config = dict(
    arch='squeezenet',
    model='image classifier',
    dataset='single printed letters, digits and signs in grey, bent and noisy',
    train_examples=395000,
    image_size=24,
    crop_scale_min=1,
    horizontal_flip=False,
    translate=0.06,
    cutout=0.4,
    targets=['typeface'],
    num_classes=3,
    norm='batchnorm',
    activation='relu',
    depths=[2, 2, 5, 2],
    kernel_size=3,
    stem='deep',
    widths=[160, 272, 480, 848],
    loss='cross_entropy',
    head_dropout=0.1,
    init='trunc_normal_002',
    optimizer='soap',
    beta2=0.95,
    lr=0.0046,
    beta1=0.9,
    shampoo_beta=0.95,
    eps=1e-08,
    precondition_frequency=32,
    max_precond_dim=512,
    merge_dims=True,
    one_sided=True,
    adamw_lr_other_params=0.00071,
    grad_clip=3.0,
    steps=6000,
    batch_size=64,
    epochs=1.0,
    lr_schedule='linear',
    final_lr_fraction=0.1,
    warmup_steps=1200,
    weight_decay=0.07,
    adamw_weight_decay_other_params=0.01,
)
Rows from block 7 of a small image classifier, named by matrix and row number. Each number is 128 + 32 x the weight over its row's rms, rounded and kept within 0 to 255. All counts start at 0. Numbers have three digits each.
Before each channel's rows are labels from the 100 images, of 14976, where the channel reaches its highest value: "place" is the part of the image that holds the peak. Only what is clearly more common there than usual is listed. The data: single printed letters, digits and signs in grey, bent and noisy.
# sq0: squeeze pointwise conv (model.blocks.7.sq.0.weight, 120x480x1x1), inputs 240-299

place: bottom centre
sq0.99:069088112123111112115094222238115102214168167127097109129110092089119101097084127116118120093120070175114115104082128059093105116105119119129100227106121122125097099107100096131130

place: centre
sq0.73:196137141129135165134154141130131138127110111135131136171134181187140143130136139123146136144137200137133141139167136117191125129139135135131131142191139138157135132135137147126179

place: centre
sq0.34:211128105108097150104103097074118106097135150113100097146110161168097105100136084108106105130109162130094103115159099126127101163118108100113109114139105089137108095095127152100134

place: top left
sq0.97:134040109123115077115160194196109107177195218121122120031115123047115122123056119111109121067120084187126118108143120069142122210109113126123109181052116114063110142114063054130102

place: middle right
sq0.36:105113122107082107087157075097115120109115097089131085100142080104089092114121109125124082121094104111087114121059078120108099069099093100090140117118117092131122084092112113075078

place: bottom centre; middle left
sq0.55:165178114114108183110114169177109112171127152098110111179116166178110101115159110112106103181102229140108097104162106206189110141113101109105118164189109119175101117111179189127140

place: top left
sq0.2:159113106117099133106114160167103107154177175119105100094104138106108114117136121109115109130113148150107123109124100142114115175108109109117102184134107114120112094094129129100122

place: middle left; bottom left
sq0.3:122138096090093122083108140134090093128143137090084093157091157181097083095148088089087095149091163132093083091139093157135089179087087092088085115157088098127089112089153122104100

place: middle right
sq0.96:121119128127127139131171071098124130084088088119130133104130092102112119120112128125122130113120099108128115121120121125108119115131133119125138087114130128126123120127101098098099

place: middle left
sq0.31:167133116107153156141088130141111117139144155144122138163116150188154146112145142115120153157150181146143131122163132140119112205112131133130114136178120119150121138131145150153142

place: bottom centre; centre
sq0.82:085102113090087111069120219239105108184188212104089067071122092118100098111065084106104079082072147150085083101127057118159106105088082070094103195088100074070100076063058113103078

place: centre
sq0.57:089101171173146093155147123100170150107110103161152168103159113133149148163097169146162146095157126140158168166080160118103175101160174157159173109083158168103157153159080095141138

place: centre
sq0.74:097099143165159092158094147139144144153172146146151175085144078093148145145120173148148148112149090214183163154106163092088155104161161168154147166107146174064147189161118090180128

place: centre
sq0.113:190052073082106077122118101109080079109128142084087126082080155071083088090077099085075116059104099115123083075119130077138091206087098110098085120074088102100070151117081060129067

place: centre
sq0.103:095167083085078149076086136122077083107152159091083075190076121146090086082164075072079075156091165140082087076103071142089078169076078079094059108166076086172091075089183148119126

place: bottom centre
sq0.60:124113102080080128078116158159101098164175172090102076130096125133094085090097088089101076113091122168066099086136076116163087226079084077086096151111103072107099082074093116091087

place: bottom centre; centre
sq0.83:107087071099099180087082175131069070159165126085079098117073156089079085089110088081072092080079109195096087088175106086097080157084088093083073169118079088111077120099087104140126

place: centre
sq0.118:119140136136145117123134103096136143090099079134131134121137079151149149144133134134142126141132121139132139135047134130139151087136132127132133108141136129117140127134122136117127

place: middle right
sq0.77:140118148138124160117173114105131143110151115143136123132142160144131149141129127139157128142122130135116155148121128155179127091142139128126135111137156134149147121118135130145164

place: middle right
sq0.72:086138102098091143087147059066107099074078091096102077116100148091087099094153084103107087122094131067080100100151097144134098089096095101095106054127104084149108087091129142095104

place: middle right
sq0.39:098176135125113164109187116124130136123116115135130098141142131134119125132174106136132113179119145101106121133149101148172126140118124115122128115165132113150131090115168161085122

place: middle right
sq0.35:126137103097110131103086132118103102126128115131085109140087075144114114090117119101106105134116133092107125117097122135135101132120115114115085125138118116094098132115106110126113

place: centre; bottom centre
sq0.61:094101095096088131089139160141091092147163167085091092123094070119090086089105086090095086117099120175077091085119098083117094111091096091091091138113090086116090089094103132083089

place: bottom centre
sq0.90:157093109090080082089108171182099107174161177092099086098104100094097094106066096092093079081088098188085092084150070083163102144083089077093103170088092078078102114081107073105093

place: middle right
sq0.66:149129148118085139083197101099147148104106102110139083123154167115102108127136098141134091130093126118085102131188086130200120111114104098096141102140140111135136094093134137088092

place: bottom centre
sq0.24:115126081085083125075109152140087089130150117074094078101093115100075083086126084089083080131083092125074071070124076136101091099073084079080092147105083067118084091083128121095129

place: centre
sq0.59:107149138146181115159085116116128138126124129170133151128129078131177173149122166137147164113164118131156168164072142108072151124160153149152123123131124160082152146167118146149180

place: bottom left
sq0.115:191132086072064128069116102086084081076080103076086077119077195115069084066119077079086076124073115057073082076128083131155073181085075068075082097137087085135082085071132127084110